{
  "train_examples": 73750,
  "crop_scale_min": 1,
  "task": "deblurring",
  "norm": "groupnorm",
  "activation": "gelu",
  "weight_standardization": true,
  "upsampling": "pixel_shuffle",
  "precondition_frequency": 25,
  "one_sided": false,
  "final_lr_fraction": 0.01
}
Rows from block 7 of a small image deblurring model, named by matrix and row number. Each number is 500 + 50 x the weight over its row's rms, rounded and kept within 0 to 999. All counts start at 0. Numbers have three digits each.
After each channel's rows are labels from the 100 images, of 14976, where the channel reaches its highest value: "strongest on" is what is common among them. Only what is clearly more common there than usual is listed. The data: numbers of one to four digits printed on busy colour backdrops. In brackets: how many of the 100.
# conv: 3x3 conv (model.decb.0.0.conv.weight, 256x512x3x3, standardized in use, each kernel summed), inputs 256-383

conv.76:627558415472593600450464634518576492569450580497549548364366471591557490517525433580465432388436432545487688648558385430527542513534517499536509597522442418721408470394600497509549530513432498439531477532488556468477470540585468559436532407389497498627474486463440603467560547472551512485441515547458486542500540466527487576563522517615537450520419574557570500514498493564615453520517
strongest on: black ink (26)

conv.85:638529537552569521482534649387539548562614469466639505546561524443551576501587516484537450410475430479462614427476488492481405436494446537507420440502473414445576386361585475484489455486469576470595448503467523464439385517586420463360496516335437390529540328567518542452465498423536458490510598503492499470547517478585494532419586465396429486447601485546492492526444488573468455600467
strongest on: black ink (34)

conv.21:488560602566476513486464527442469443564472501557496489594593454410514396418400577464433499476553573407450518467592449443440565427554469472562543579547343495539540503510544564473419402535572313486473482535517562527543421510564434511495566507457416501521517585651531599545511508478535433396531485600573637399527564485558492454483488504527493520565530471478474507509471483590379532552407
strongest on: length: four (57); white ink (40); pink ink (27)

conv.185:450505432487437455431475386532452497478532413419500454386461503470580472466516519541451615596481408461523513742569448407440678472555474525624518439543551345557477482500553517496609613525473521490575564433463606466552446518588472512453532475497510423456474531390342499560471638505660512381560552568588590500462525438519536490473512448502396470463524386504550387511579429429494512438489
strongest on: length: four (73)

conv.101:560393619488507457417457449487463482449526474553541494567387417460539593413434455467535511434519558496444596501496480516580634518451454419578541496561353495625519468467560459417477515497503477487507475557590471412479524471467499610338474499486575466459450546441643554401453561422665493499554484522496544623588473546481443410388620351522483439448404563467472340453551553598534502488448
strongest on: length: four (80); black ink (40); white ink (31)

conv.235:416247468397489426518490555528488485395488501455576507442525493512599531468519545580394626454404445419516467426512482564494579510523464425404467558456439472529533601470451422377587490461400524493470416534532479437457537416555473548466453427661599351466527429422558449414486502550360461451488386431551438481479515476476502504590443574492450614510603515499511485450454407462482450560468
strongest on: the digit 8 (51); green ink (30)

conv.140:458557461484509477366496492504486535460559569494562498487469448431507537458508487538487495499538516487540618615476485549484686520546456493471517482562399334401588485535432530455514547496512574360452377476460542524479582449539471614414403537492435566566421439537466459447363634429560500441553583492648510521533417534469463436511504470511473391530499498483499400484514541486481580389640
strongest on: length: four (51)

conv.210:368511479367553383572507506481475430429543528543504429543525365332415550471471370557507535517443498576416506477447526385571552502544440332560601480592496460533581453567564454465594476534495508571462464574537513494473499411591539597496644450497453511525579585453530486492453492552561473551422514452471475477543497593454571521536505455567481538574543521411483579499475473427486453504492
strongest on: on a plate (78)

conv.213:480461512545534464540464482444530578544503639413535526601471487603447618451413513485470452363459437561583491524449532542538537482479547454596439548499451555463552464498576478552418480509495532440471481428588486365435451423444583511424509490481371537641518499482532441484559474475492597596474475509475488476549571561516570456491492483475529452486426604554423499549491486475502441437461
strongest on: length: four (53)

conv.253:495514544435466418509420535619565465521480447503537455389558485522529447490376424433400525417431571466503584442473528438523639477475469591488581646449510515598466511465480405422462545496512488468479665439613535515466554495490491455677485377590594522654605551568503437461459412508456502500426494516537456476521484433509633439456531471521505519481447516572585538528520481473511559454414
strongest on: green ink (25)

conv.193:505478426414403539550613542438480447550532645506507449543435460590551600451537530523633557301419490589456534573486617638511570450510502438506648546422537524518579483453547532546543529459599445518525516608600559483512532404484623517471540432457486607641442543454553487566474547417548489482488515641462515480562459481465497579513481455526530546496518510406417472638538558515523428452459
strongest on: green ink (25)

conv.212:449453585540489403413528703522466418563549425512605474546500473525561478473450498445551582544529511496555556476338531476499418580433508545557472599420586638679482508464531543421501532485439546564535603661594502426384478430505395521447443586565496656625563450487536564505433529507672493536500496533513429549561545549495487540460594535498453491513512472346461492522547463460481512556489
strongest on: on a plate (88); length: four (63)

conv.192:423456601666455421450445496503527452478610463433390513593496579546430517500546492477474542469514432508432417506624476538506368537454550425434512497560570538425558528574444491417498449485403480460461485457566523494509550441458412515448477526489530535470557509521544597577490544606522424450555525428620511496480489579481619471457461503502439534462615446524552519456476523515516549598501
strongest on: the digit 6 (46)

conv.6:543547452616519398500437497483546544401470499518482502605516446522471507474635439515546589325528524372509505541521600594489434474524524463664467469593494519453455470603548528590474517491609410494522498472484514396424451527574462414428542500522465528461551458499458548578595548473480583547428498494505510466478381696442549450498453524541553470593534518500486512499484475491541415465517
strongest on: green ink (34)

conv.126:472518486494475486542473522455481569645491645459464465535462536550619603529599733498491694393427439585464438594459468508588624508517437491583409562582694557407658608523545437583538543466520429311559344505505498490604458507487677560334607452499466522499603563523612529423472486571381481425467481525448487440537579461437565417536564585397549543593389486593533452604493476501440553555427
strongest on: on a plate (67); length: four (63)

conv.31:505420530500424505517584519488569518468512495409451497467477608451543504488391415549527571392556406346481588485579563541435476531431498491532523398565467584509570547592517565556539536571497428418429421517609514425494498467500445545511486476493381522428523512484463565529523433539473515435438509484463474503502499450605460497497469618472406432504524553619439611573412471476523341504495
strongest on: green ink (25)

conv.20:458479591406446517508518497601526550447478576531500445829587548523527508497462585484487418459466655491492459513445556471474556398562483546522533445553315532492454519505570590476460597489528412534470424498507534396584485536452420483436428599495472552589571537603520502464509479533493424459539495524611612491476419480498554475442520499498511528440459521593519545485584470518498437529337
strongest on: black ink (39)